Weights of a small sound classifier: 52083 training examples.
Rows from block 6 of a small sound classifier, named by matrix and row number. Rows with one number belong to one neuron. Each number is 200 + 30 x the weight over its row's rms, rounded and kept within 0 to 999. All counts start at 0.
After each neuron's rows are labels from the 100 clips, of 14976, where the neuron reaches its largest size: "top examples" is what is common among them. Only what is clearly more common there than usual is listed. The data: chords played on synthesised instruments. In brackets: how many of the 100.
# gate: first MLP gate (model.blocks.6.ff1.gate.weight, 416x160), inputs 54-107
# fc1: first MLP up (model.blocks.6.ff1.fc1.weight, 416x160), inputs 54-107
# fc2: first MLP down (model.blocks.6.ff1.fc2.weight, 160x416, transposed), outputs 54-107

gate.331,181,252,191,225,190,160,193,232,214,223,210,213,194,253,230,218,181,198,183,186,167,262,201,170,236,224,196,194,198,151,219,168,222,234,156,95,205,217,201,228,216,180,227,184,203,204,130,173,201,253,150,207,188,197
fc1.331,168,225,164,176,210,218,175,219,171,184,224,221,227,180,214,199,154,202,231,169,217,187,162,208,161,305,218,210,223,219,204,138,187,196,189,192,258,208,206,186,171,198,269,160,219,223,166,226,164,237,189,169,185,182
fc2.331,224,191,197,197,209,189,178,176,221,213,136,223,228,238,189,209,201,157,142,184,260,194,159,177,195,229,192,254,209,171,129,213,206,178,194,247,169,148,244,168,201,166,171,225,208,202,215,157,172,182,222,251,224,225
top examples: electric piano-like (87)

gate.409,215,239,180,174,220,195,201,238,201,208,221,184,233,173,197,203,186,195,155,209,180,237,147,203,200,196,222,198,226,174,194,238,238,206,208,200,226,138,213,178,189,186,184,226,223,225,180,211,202,211,143,145,203,223
fc1.409,192,170,189,166,205,222,195,173,213,205,217,201,269,155,131,210,286,163,178,209,185,225,115,170,218,214,202,192,152,178,163,160,251,210,181,241,236,196,158,196,170,226,156,234,192,149,209,223,164,196,195,144,192,207
fc2.409,194,226,245,208,182,210,179,187,252,171,191,210,186,237,231,231,146,183,225,214,201,219,186,188,226,214,268,205,156,232,176,162,165,161,177,204,176,186,232,169,275,207,212,214,213,205,120,181,198,167,196,253,156,191
top examples: square lead (54)

gate.59,226,188,210,213,155,237,223,185,241,230,140,210,120,233,233,199,207,197,238,170,253,166,209,129,208,190,185,180,168,214,222,183,207,171,205,226,164,208,195,180,171,232,179,201,183,241,182,149,172,250,213,234,199,188
fc1.59,162,220,190,158,204,212,208,227,182,210,145,188,163,212,261,219,206,214,226,205,226,228,177,204,155,155,204,207,229,186,175,186,207,243,170,167,234,208,200,146,202,174,191,215,234,198,201,159,216,216,166,224,145,167
fc2.59,176,207,197,208,194,220,199,200,235,224,218,229,87,160,213,222,224,204,201,254,231,199,159,198,150,204,184,202,229,229,160,136,193,198,138,204,231,206,195,167,205,196,175,240,237,175,200,190,228,289,191,194,160,149
top examples: clarinet-like (26)

gate.243,192,168,150,219,203,196,205,142,181,212,206,213,288,182,184,172,199,224,176,198,221,225,194,157,205,192,204,204,178,219,203,174,213,180,223,167,200,199,242,185,202,191,209,230,250,199,168,225,207,234,213,194,197,192
fc1.243,213,179,126,213,217,209,222,140,188,182,228,210,247,210,188,206,194,214,188,174,232,237,203,163,219,183,181,205,134,200,205,205,216,175,247,136,182,169,215,177,212,195,210,230,258,212,170,207,198,203,213,214,210,192
fc2.243,217,243,258,190,161,170,173,202,182,163,240,224,177,251,185,227,252,128,185,239,227,201,193,209,247,231,220,175,206,232,252,179,197,238,214,204,202,223,222,209,232,154,166,199,213,163,187,216,149,161,222,174,202,222
top examples: clipping (28); text has "clipped" (28); clarinet-like (27)

gate.220,175,227,190,203,192,208,210,218,208,184,201,176,171,192,228,176,202,211,184,156,209,199,189,191,131,211,182,201,205,208,179,199,228,199,216,203,199,217,198,177,243,212,199,193,271,132,195,193,205,197,168,156,236,204
fc1.220,199,220,141,209,203,221,179,197,234,227,203,181,209,224,217,161,193,231,144,183,213,189,166,195,162,194,194,233,195,205,155,200,216,145,203,203,194,209,217,198,223,211,205,228,269,137,174,209,190,199,191,179,190,156
fc2.220,135,164,291,224,195,182,198,182,213,216,184,198,191,261,198,182,134,189,205,212,180,185,228,171,223,224,205,178,228,174,192,220,206,188,233,206,210,220,206,160,152,245,188,156,170,196,212,242,181,197,226,158,198,184
top examples: arpeggio (82); electric piano-like (36)

gate.94,233,196,185,177,159,187,149,191,178,225,227,229,205,180,247,181,208,217,211,152,176,214,211,163,169,242,201,213,181,180,138,187,143,188,255,162,253,190,186,227,194,204,228,176,230,206,290,262,198,219,221,223,192,244
fc1.94,187,184,206,181,201,177,215,156,125,235,185,214,192,183,247,188,170,187,189,215,202,283,215,220,139,160,241,217,218,171,151,155,211,208,212,159,169,247,169,218,188,179,193,176,162,216,240,191,230,240,176,204,205,188
fc2.94,194,206,179,240,138,253,179,179,192,188,214,188,207,203,203,220,201,192,253,182,210,272,219,192,225,174,211,244,207,161,195,162,203,168,200,212,206,190,261,199,146,186,196,235,166,209,233,185,172,196,199,233,214,214
top examples: clarinet-like (52)

gate.233,236,158,245,181,204,250,197,187,209,205,190,226,215,186,255,254,219,242,176,177,175,198,194,186,217,138,213,212,206,211,217,155,199,134,143,214,187,219,238,189,141,220,173,218,162,206,213,200,153,175,166,206,209,171
fc1.233,176,235,181,212,190,211,218,209,137,236,173,184,132,198,221,177,197,156,232,229,220,211,226,206,186,216,239,193,231,183,236,274,239,203,233,154,207,163,178,254,193,171,178,177,241,179,170,219,185,249,195,218,165,162
fc2.233,172,231,241,223,187,218,187,220,95,177,199,235,183,222,212,242,216,182,209,202,236,192,176,237,195,261,168,195,218,192,201,211,239,216,232,199,150,174,249,193,219,151,256,185,250,224,206,182,265,157,168,182,160,195
top examples: horn-like (44); text has "noise" (43); electric piano-like (26)

gate.292,232,190,134,205,164,159,175,228,205,201,188,218,201,180,189,164,224,217,251,255,187,206,192,192,212,205,175,175,150,210,145,203,178,192,210,162,204,210,227,214,210,191,178,202,221,218,265,227,174,219,209,251,146,174
fc1.292,197,206,173,223,253,179,167,180,182,227,197,190,238,169,256,156,206,169,201,193,197,197,154,198,222,190,219,204,187,185,208,198,217,172,165,180,156,208,172,209,278,211,199,218,264,226,187,175,236,229,233,213,175,140
fc2.292,183,207,179,191,234,209,207,196,199,212,190,213,212,160,193,158,216,208,192,156,213,209,198,234,229,179,207,185,235,183,196,218,177,120,183,172,191,162,219,210,230,206,238,213,238,277,198,163,236,167,238,199,238,143
top examples: white noise (37); horn-like (32)

gate.388,230,124,226,227,193,202,274,175,180,178,208,197,205,122,209,203,222,154,155,174,131,213,193,232,215,205,209,219,133,196,211,220,175,123,250,237,159,225,209,208,233,203,223,200,186,187,206,225,161,209,206,177,151,211
fc1.388,205,216,185,193,197,164,212,207,225,177,256,194,172,227,178,140,196,248,182,194,250,184,134,181,159,222,233,164,168,219,205,225,192,257,201,176,202,184,230,256,190,190,212,224,246,174,230,164,253,199,207,179,191,217
fc2.388,198,205,182,218,229,204,136,238,223,172,199,175,234,212,197,177,170,211,184,202,228,178,227,195,190,231,179,120,192,215,227,163,184,298,191,202,244,175,211,216,163,210,178,217,217,213,203,215,198,152,180,189,219,201
top examples: clipping (25); text has "clipped" (25)

gate.396,164,208,234,184,219,187,178,244,207,203,171,149,219,193,209,203,228,159,220,187,242,233,208,188,198,215,178,228,233,178,201,196,208,195,244,249,176,198,99,163,192,228,180,200,209,230,135,224,192,224,204,197,204,208
fc1.396,148,143,209,237,206,208,175,201,202,185,170,190,170,186,204,200,179,201,266,224,176,123,250,201,201,172,248,207,195,245,189,248,168,188,192,178,258,249,199,267,192,145,215,183,215,196,241,195,193,140,224,199,222,216
fc2.396,205,192,196,205,228,164,200,208,213,223,207,229,244,195,187,163,188,229,193,200,195,201,227,178,183,215,166,213,200,138,165,211,245,195,202,212,202,165,189,176,224,262,203,219,239,143,152,241,192,240,169,213,212,160
top examples: square lead (42)

gate.353,195,221,187,188,195,182,125,283,192,169,216,186,230,177,153,214,236,205,216,214,224,212,187,176,142,265,231,182,174,175,185,189,215,208,195,182,205,203,173,188,193,220,158,215,182,239,155,174,239,147,187,162,231,151
fc1.353,191,253,197,188,232,227,120,254,200,164,195,182,234,182,175,212,218,237,200,203,208,187,203,148,149,251,197,179,167,180,180,233,224,208,194,180,197,201,218,207,180,202,187,213,217,234,177,213,204,105,190,167,202,183
fc2.353,169,219,195,197,222,202,262,185,184,164,234,216,279,210,182,196,192,166,213,177,199,238,243,200,237,198,162,220,195,218,198,179,206,162,176,194,196,197,302,240,166,193,187,210,200,185,171,216,116,221,208,217,170,182
top examples: text has "noise" (38)

gate.154,208,166,186,233,192,193,218,205,222,170,190,218,215,221,219,150,216,135,191,175,194,231,240,253,191,200,216,237,174,246,189,182,196,200,154,180,216,177,129,233,216,192,218,227,191,166,223,204,151,257,191,240,239,167
fc1.154,155,254,157,158,208,192,191,155,195,203,175,184,245,190,231,234,186,217,211,153,211,210,206,199,189,140,218,167,212,183,211,216,235,185,195,177,225,242,235,158,183,190,225,221,220,230,233,169,247,159,206,222,193,190
fc2.154,194,210,239,192,207,216,212,194,212,176,152,193,220,195,204,205,183,217,198,246,223,212,206,215,233,195,224,215,196,196,226,179,162,175,152,207,243,203,219,188,187,199,144,240,181,198,172,218,121,207,178,183,150,157
top examples: white noise (29)

gate.232,196,235,193,191,167,215,159,192,134,214,152,228,224,206,215,211,196,140,180,168,179,160,159,188,205,176,201,206,213,185,143,173,204,180,186,216,168,224,171,218,219,148,194,249,174,204,239,180,264,212,130,245,206,211
fc1.232,202,231,218,140,195,209,189,232,185,186,198,225,219,184,134,193,173,133,172,214,185,180,140,204,201,217,176,159,210,175,130,139,182,218,160,241,168,233,157,194,183,191,166,246,167,211,191,173,254,191,163,169,166,207
fc2.232,251,157,169,136,209,132,198,239,212,190,244,219,257,203,199,175,200,209,168,203,209,167,184,228,190,157,130,198,186,201,202,228,208,242,192,262,197,208,165,188,151,182,182,217,207,204,225,245,179,248,213,181,190,186
top examples: white noise (28)

gate.61,228,167,198,231,192,205,204,235,191,194,234,252,233,192,235,171,234,258,173,198,224,222,162,184,163,187,187,192,192,212,201,230,226,164,239,196,226,169,213,203,208,231,209,187,278,232,199,240,179,195,206,171,209,222
fc1.61,200,186,198,171,205,207,176,251,204,206,251,136,147,187,237,168,177,238,157,156,184,238,199,202,190,205,226,177,201,194,183,191,224,189,190,203,176,185,222,194,259,169,208,181,248,201,218,199,184,201,199,203,238,258
fc2.61,215,247,202,221,201,232,190,180,195,183,198,174,218,200,165,216,218,226,253,218,186,161,188,182,167,226,195,191,257,214,222,238,232,209,191,162,172,208,231,221,140,154,194,241,151,141,184,198,250,231,217,180,189,155
top examples: square lead (25)

gate.194,221,160,215,237,249,163,195,195,173,183,272,200,205,225,192,179,197,190,168,227,165,245,189,118,221,285,188,202,227,245,229,226,190,166,208,176,169,142,218,238,160,194,195,152,253,215,158,246,223,227,183,145,209,232
fc1.194,198,196,211,178,146,233,218,183,219,180,126,175,167,189,181,184,204,164,249,187,209,168,244,263,165,158,224,184,122,190,134,183,181,213,202,220,214,252,124,163,215,249,220,234,171,182,243,153,150,229,209,269,251,205
fc2.194,191,186,195,233,250,221,256,168,246,223,207,191,157,204,189,192,189,327,192,209,186,180,217,186,181,190,202,182,235,182,193,280,206,181,196,175,186,203,210,276,205,193,156,198,194,190,168,215,191,139,194,186,212,192
top examples: clarinet-like (51)

gate.328,215,144,177,200,197,173,169,211,195,226,167,171,227,181,182,191,229,194,211,180,200,232,191,202,227,221,218,137,195,232,193,164,188,187,220,236,242,219,157,153,187,185,213,214,198,204,221,224,224,203,196,137,199,201
fc1.328,193,170,191,194,257,195,156,236,203,182,238,164,266,174,239,198,195,228,213,170,189,221,209,188,198,225,181,184,231,285,215,216,194,188,185,183,166,198,194,174,168,251,227,215,225,215,162,250,203,237,135,184,188,194
fc2.328,239,171,195,202,131,207,229,174,225,152,189,223,158,260,208,252,185,200,161,228,194,171,186,210,183,139,196,195,224,212,219,213,189,212,238,189,172,178,180,237,189,156,189,203,201,217,189,160,216,162,188,177,207,197
top examples: square lead (35)

gate.150,219,175,223,209,186,193,261,167,211,163,169,204,179,255,189,186,198,205,219,237,232,187,242,195,194,221,231,200,194,220,246,175,199,159,160,197,237,227,188,230,178,194,200,215,185,187,194,184,179,213,217,239,225,199
fc1.150,173,215,193,163,189,231,224,145,208,177,241,159,221,201,162,200,192,157,245,205,203,218,164,181,262,243,153,180,179,197,182,134,147,190,213,249,177,180,173,205,223,206,203,166,187,227,219,172,226,254,190,211,172,259
fc2.150,190,177,220,184,237,200,234,211,185,167,200,166,247,185,213,200,194,250,203,215,220,211,215,210,202,187,157,188,214,225,235,209,125,254,230,229,201,177,176,196,226,165,199,199,170,219,211,201,250,240,203,184,188,255
top examples: text has "piano" (38); horn-like (29)

gate.229,237,184,211,195,218,206,269,259,226,231,264,191,169,203,166,152,194,175,226,160,189,238,208,205,206,168,177,192,185,188,183,237,280,213,224,197,222,128,192,230,230,204,168,193,217,176,143,207,189,249,217,175,200,217
fc1.229,197,240,220,205,217,254,235,237,183,154,225,168,209,216,232,204,171,211,145,214,215,132,184,249,213,196,222,145,192,223,206,201,191,241,217,235,203,177,167,169,209,158,219,239,200,199,194,170,214,194,208,192,196,210
fc2.229,220,139,217,187,184,216,198,199,198,203,158,175,191,211,241,186,164,181,251,188,205,227,230,206,147,152,194,171,184,165,170,205,263,209,233,179,177,188,239,189,211,259,201,224,204,221,217,240,197,168,207,238,214,147
top examples: white noise (35); horn-like (34)

gate.28,247,97,211,206,167,160,211,233,166,185,211,134,197,177,149,216,250,151,183,223,228,226,196,173,201,202,241,233,185,251,194,210,173,173,153,240,241,205,225,232,231,212,204,245,227,209,176,251,217,212,125,196,228,227
fc1.28,209,166,192,218,171,250,199,241,247,188,214,163,182,205,229,241,205,233,218,244,214,147,219,265,238,188,233,164,205,226,223,237,181,209,181,294,231,209,258,199,212,158,216,179,163,200,186,169,203,195,208,255,199,247
fc2.28,181,192,203,186,210,179,196,228,188,234,197,188,230,201,184,131,218,209,182,209,211,204,266,167,233,202,254,212,158,197,152,218,183,159,197,237,227,177,198,182,169,169,172,235,206,184,246,210,166,247,139,213,227,227
top examples: square lead (26)

gate.399,218,210,251,170,209,195,231,207,203,267,181,206,211,210,223,205,224,230,139,191,189,155,207,155,182,177,268,200,187,180,225,228,201,219,198,214,206,218,232,221,179,198,208,210,243,203,172,188,213,194,213,240,167,199
fc1.399,201,267,225,151,234,232,195,220,203,228,147,246,205,241,259,185,259,204,174,181,180,191,194,201,216,225,250,228,217,233,222,213,167,169,223,215,190,209,255,185,162,203,212,224,229,187,200,191,204,196,194,221,179,203
fc2.399,195,182,205,265,213,205,210,194,150,199,203,154,197,203,162,193,123,209,193,193,173,196,206,209,158,195,205,208,223,142,178,248,208,185,214,187,195,182,155,163,203,133,174,153,221,218,241,264,204,285,193,136,196,206
top examples: clipping (29); text has "clipped" (29); white noise (26)

gate.237,157,163,199,219,249,181,224,168,178,194,190,155,177,204,215,167,222,236,210,154,180,187,222,162,215,210,230,166,117,226,230,169,188,219,195,219,143,247,209,242,185,188,212,207,152,167,200,179,186,195,257,162,212,170
fc1.237,203,208,183,216,240,227,226,168,212,190,202,203,194,213,183,211,212,181,178,232,147,228,220,150,216,244,188,197,143,175,194,211,170,186,183,181,174,229,230,185,111,202,218,201,161,189,220,226,174,284,191,178,223,155
fc2.237,209,185,184,190,185,183,166,201,197,174,218,175,237,172,192,239,189,210,161,231,193,204,247,188,190,159,148,163,169,229,237,238,158,237,243,144,144,210,234,242,171,211,239,247,157,186,203,239,225,206,193,246,261,210
top examples: electric piano-like (54); horn-like (38)

gate.162,218,223,217,213,213,193,269,249,236,239,171,185,178,206,201,203,203,202,242,188,129,225,179,216,188,151,189,127,200,208,190,177,204,186,194,201,193,188,172,219,203,215,226,124,167,183,140,186,165,242,219,255,179,242
fc1.162,216,188,160,246,268,178,202,318,217,162,227,166,214,181,190,159,235,169,195,215,151,198,176,215,173,213,189,219,287,222,215,198,219,216,197,202,180,159,162,228,206,212,227,184,196,169,163,213,154,196,266,176,192,216
fc2.162,151,217,185,224,207,189,186,187,131,171,241,222,205,173,178,182,231,172,165,255,225,176,193,207,205,207,178,202,208,194,249,189,204,243,199,196,214,178,208,200,144,193,173,212,205,252,210,199,211,163,192,173,142,210
top examples: electric piano-like (78)

gate.119,195,174,161,211,218,207,217,163,227,178,210,184,219,179,141,179,263,202,202,172,170,203,220,165,187,195,231,197,307,214,160,178,222,196,167,216,190,167,237,153,223,196,180,184,213,193,171,215,182,192,171,173,239,232
fc1.119,235,212,206,130,155,167,198,219,203,251,229,168,181,236,198,207,176,207,173,177,201,180,206,195,177,179,188,153,193,210,171,229,236,223,184,148,213,200,228,146,203,188,248,191,201,178,225,143,253,213,238,236,194,197
fc2.119,195,196,192,236,247,205,192,219,214,197,189,246,174,209,231,214,182,232,265,199,216,226,216,200,216,232,186,248,139,203,260,262,190,207,200,248,197,260,178,254,148,212,175,203,202,197,198,172,220,184,216,240,204,145
top examples: horn-like (85)

gate.231,219,210,201,209,227,174,172,156,170,234,238,164,257,148,197,206,242,165,198,211,214,229,204,189,211,192,200,157,249,193,211,157,205,222,171,152,194,179,229,212,234,210,183,210,244,130,195,197,218,239,244,180,203,242
fc1.231,215,215,222,136,200,174,223,211,208,182,155,203,170,170,208,190,184,162,255,190,163,211,228,236,213,193,207,188,210,167,189,177,154,203,197,202,243,220,198,221,150,223,216,126,197,204,204,171,195,177,134,197,203,152
fc2.231,214,196,211,194,205,196,187,220,191,222,171,204,236,187,152,180,151,218,146,206,234,165,217,185,184,204,200,188,240,143,210,184,241,201,200,212,181,162,184,166,193,198,138,202,224,230,180,170,160,206,196,217,195,252
top examples: clipping (29); text has "clipped" (29); pink noise (26)

gate.257,236,150,263,219,175,172,179,170,155,202,149,196,183,254,206,131,205,193,200,218,230,203,172,162,187,167,197,211,208,200,194,182,185,189,213,232,190,207,211,200,212,216,205,180,108,208,182,198,224,198,201,231,212,231
fc1.257,170,200,212,208,195,157,196,219,195,247,174,210,195,221,250,224,245,213,176,184,191,178,258,131,164,171,230,181,264,200,238,194,221,241,196,157,215,197,198,147,145,200,189,175,244,219,197,241,194,167,211,243,208,198
fc2.257,177,214,256,214,173,208,196,185,214,215,196,190,191,238,193,255,219,137,193,217,190,214,166,167,209,237,239,163,184,170,173,126,221,225,155,191,221,213,156,153,174,212,180,172,229,229,233,178,206,194,175,258,189,186
top examples: text has "piano" (35); clipping (30); text has "clipped" (29); pink noise (25)

gate.291,179,169,214,204,165,205,195,163,196,205,202,176,180,223,147,179,235,178,202,227,207,205,237,208,196,173,221,181,169,227,220,167,168,197,213,222,182,298,207,204,154,213,206,181,167,252,246,219,174,210,227,206,214,186
fc1.291,177,217,200,161,168,168,199,194,193,214,193,222,179,206,229,216,187,244,174,165,208,182,185,271,184,174,248,183,273,210,196,237,257,225,221,196,180,230,200,161,197,163,239,152,203,201,217,206,181,166,183,260,196,170
fc2.291,218,264,181,200,177,176,200,162,209,172,155,177,197,247,209,193,224,163,229,184,222,210,159,226,190,244,201,202,213,140,187,153,260,168,190,212,216,229,181,168,179,179,177,160,161,201,203,213,151,202,198,185,151,161
top examples: text has "noise" (45)

gate.310,191,189,201,182,168,181,196,168,188,201,212,217,210,217,199,148,140,189,222,132,226,239,209,235,223,150,204,145,216,101,196,118,195,199,200,199,223,152,261,190,207,176,194,204,193,160,174,174,210,241,227,203,185,123
fc1.310,159,225,204,195,126,166,222,174,215,181,215,223,204,247,181,151,174,185,208,157,229,230,181,259,211,145,174,171,242,141,182,159,137,210,229,188,214,175,278,196,226,197,209,190,193,194,213,149,169,221,184,187,201,143
fc2.310,196,188,216,212,158,206,224,165,195,169,227,164,185,207,215,131,205,223,209,161,252,240,199,236,186,200,177,123,228,145,189,174,191,136,218,191,266,165,216,214,168,212,150,169,226,190,190,203,126,239,209,163,210,180
top examples: horn-like (70)

gate.410,237,177,231,242,196,240,232,197,135,242,184,182,206,193,205,163,184,193,239,241,156,229,195,237,192,155,177,197,141,222,274,242,249,203,190,198,183,167,244,190,235,244,219,171,209,208,279,183,172,217,180,190,203,209
fc1.410,178,239,154,185,148,203,150,184,240,212,252,233,207,252,161,236,183,187,192,155,244,208,231,165,193,246,229,190,197,158,200,136,137,211,222,241,203,231,197,207,221,194,245,177,192,186,189,191,222,173,246,242,196,169
fc2.410,184,178,269,179,200,200,198,177,132,245,170,211,198,267,265,210,177,191,214,216,205,189,253,187,198,193,253,197,172,186,183,177,220,218,196,170,173,223,243,179,261,260,186,223,201,246,234,159,158,228,160,174,220,226
top examples: white noise (26)

gate.321,197,205,223,167,220,171,186,175,200,222,226,168,183,194,178,245,200,184,192,118,216,183,179,239,204,221,231,171,213,198,211,136,120,164,221,215,205,173,212,214,197,219,209,214,185,180,178,194,161,175,225,213,195,179
fc1.321,210,165,182,198,224,208,155,206,202,174,164,224,205,196,251,203,218,259,215,244,214,264,245,175,236,211,158,188,158,255,180,201,164,210,254,223,199,189,177,160,167,184,226,207,211,172,232,265,221,246,241,169,229,198
fc2.321,222,227,220,170,239,203,180,222,211,225,184,176,202,131,290,242,141,221,212,183,190,171,204,196,219,209,237,177,201,199,180,250,175,244,234,223,215,232,207,205,183,158,200,174,198,187,216,250,112,199,218,203,193,222
top examples: electric piano-like (67); horn-like (32)

gate.285,216,233,192,166,240,214,216,150,228,249,197,195,200,227,185,227,185,191,183,191,225,213,170,170,229,268,227,223,222,192,210,232,213,191,193,188,172,183,223,245,208,183,179,203,199,157,160,200,241,217,195,167,191,234
fc1.285,205,108,188,223,199,184,226,196,193,200,196,183,168,186,154,169,222,206,246,227,208,198,176,187,198,216,140,161,175,210,167,193,168,216,169,216,134,273,184,189,221,231,185,221,154,191,225,207,206,150,207,189,221,207
fc2.285,237,232,213,224,172,284,209,186,207,142,199,159,151,245,207,261,219,203,177,159,193,280,202,244,221,273,184,158,213,231,195,200,222,174,224,200,213,212,242,282,197,223,209,210,144,209,160,174,254,192,184,230,194,217
top examples: text has "noise" (43); electric piano-like (42)

gate.348,202,190,179,175,185,221,247,179,212,208,196,216,166,181,243,208,233,141,179,189,212,195,251,204,183,182,207,211,209,150,234,208,235,188,210,168,235,219,181,137,178,249,142,181,213,255,225,103,180,229,224,232,217,143
fc1.348,201,235,214,238,194,162,198,218,163,182,213,189,221,201,174,193,160,196,223,205,184,180,196,249,214,252,208,179,188,245,162,253,173,214,206,194,150,241,179,217,221,198,232,208,161,179,191,192,221,212,191,142,159,229
fc2.348,202,207,207,217,244,199,207,189,135,166,195,163,186,245,245,154,228,202,253,203,187,191,252,217,170,266,223,195,208,181,207,210,180,205,184,205,193,207,183,204,231,178,274,174,185,180,198,181,211,192,177,184,224,185
top examples: horn-like (36)

gate.347,141,238,200,217,243,211,207,153,219,211,199,194,225,185,173,220,233,217,286,242,232,170,200,192,157,175,154,198,171,186,208,159,205,177,220,195,153,214,128,176,225,164,183,225,220,143,214,206,160,186,190,216,202,126
fc1.347,210,236,222,188,218,176,174,227,159,239,204,173,193,244,189,158,173,167,148,186,197,188,222,142,215,191,181,187,156,205,146,180,159,210,165,220,205,196,211,178,238,201,237,186,210,187,183,208,243,202,173,168,164,195
fc2.347,203,231,200,211,203,237,197,173,190,182,263,198,204,167,207,200,208,222,199,174,234,190,234,164,194,189,194,202,169,172,205,184,119,210,192,190,246,161,192,255,215,155,219,215,212,168,200,215,254,201,198,228,230,180
top examples: white noise (44); horn-like (38)

gate.222,174,261,200,197,249,165,220,218,202,263,223,228,131,175,206,192,179,204,182,203,154,248,112,140,170,252,188,166,199,138,150,207,213,223,197,208,230,201,205,203,208,235,186,166,212,157,130,278,215,206,218,185,188,196
fc1.222,216,218,255,201,219,166,214,230,222,289,238,233,171,152,220,197,163,203,155,201,160,203,170,231,201,205,170,208,225,179,190,149,198,197,195,232,202,128,234,263,172,224,201,150,209,195,193,192,175,181,218,174,212,211
fc2.222,186,211,200,194,220,215,195,152,200,155,163,159,213,242,186,147,217,175,204,213,205,190,170,211,196,230,154,222,146,144,187,167,146,194,170,171,274,197,169,183,217,184,181,195,197,208,171,195,182,215,210,212,212,169
top examples: horn-like (91)

gate.277,227,184,225,185,206,154,170,199,136,207,177,200,200,166,167,186,215,227,181,246,247,216,170,163,199,229,160,191,155,175,203,207,179,176,207,258,133,165,181,274,244,209,200,230,238,184,158,283,224,241,236,163,181,244
fc1.277,270,153,196,156,194,177,133,202,160,282,202,220,217,192,197,219,207,218,196,252,194,225,177,197,203,196,203,201,184,164,217,235,198,180,222,252,166,206,190,273,233,204,179,223,196,162,167,278,201,264,261,181,154,225
fc2.277,189,219,201,220,243,197,195,199,196,191,178,159,233,233,220,196,185,208,180,219,199,274,218,226,201,103,175,152,182,245,184,165,185,260,195,183,203,173,175,193,198,180,219,236,149,193,157,184,174,221,281,149,181,199
top examples: text has "piano" (36); horn-like (27); clipping (25); text has "clipped" (25)

gate.338,198,204,245,201,159,206,154,228,208,228,183,228,229,256,225,182,225,234,212,209,222,239,227,154,213,167,211,231,181,179,176,228,206,193,238,185,236,285,208,82,230,221,153,185,164,203,174,141,201,213,201,198,205,167
fc1.338,203,194,209,204,195,200,179,172,159,190,186,184,216,185,191,204,204,250,183,214,154,201,192,199,259,228,183,210,218,187,196,236,207,229,177,199,184,242,209,220,251,199,191,181,194,211,173,149,216,196,225,199,239,176
fc2.338,216,198,164,198,173,138,278,196,142,206,203,178,193,209,181,214,180,186,234,185,197,195,186,206,162,183,183,131,195,164,235,183,196,164,248,184,165,228,213,188,177,106,214,209,252,206,189,179,181,240,281,183,145,206
top examples: arpeggio (79); electric piano-like (70); playing: arpeggio up (50)

gate.234,161,172,202,205,228,166,185,218,186,237,169,182,166,182,186,80,247,184,227,169,171,225,265,187,183,148,225,190,181,152,181,186,165,209,195,262,207,228,212,185,217,230,230,154,185,171,228,165,183,171,215,162,216,215
fc1.234,220,201,153,191,180,234,188,155,214,162,197,203,189,222,192,260,132,152,191,260,145,173,178,198,195,271,226,208,212,230,212,169,232,183,187,163,170,175,163,196,197,172,141,185,176,250,206,276,234,211,189,195,203,192
fc2.234,176,190,144,197,217,201,200,199,195,252,184,205,126,257,154,247,232,178,234,232,166,178,221,215,184,187,235,216,232,187,210,191,162,191,206,217,190,200,135,212,232,196,196,147,196,173,228,185,215,171,179,249,211,210
top examples: square lead (38)

gate.92,217,210,191,198,178,164,231,189,198,230,192,208,247,196,197,183,199,200,129,226,204,247,144,151,184,235,225,191,215,189,220,289,237,231,218,204,138,171,207,204,185,232,185,188,239,237,192,225,190,229,163,158,135,186
fc1.92,186,179,219,217,150,193,222,148,171,211,233,167,276,200,184,153,257,170,197,193,180,242,167,237,175,214,218,221,181,251,151,165,176,171,192,227,199,207,188,183,201,173,181,230,258,227,184,224,240,236,212,191,179,232
fc2.92,235,221,216,197,202,226,177,218,238,157,198,225,159,199,222,213,105,213,217,210,219,201,192,158,227,202,185,181,181,174,199,206,233,201,207,184,162,206,184,230,211,197,149,209,185,179,203,162,227,131,203,192,193,166
top examples: square lead (31)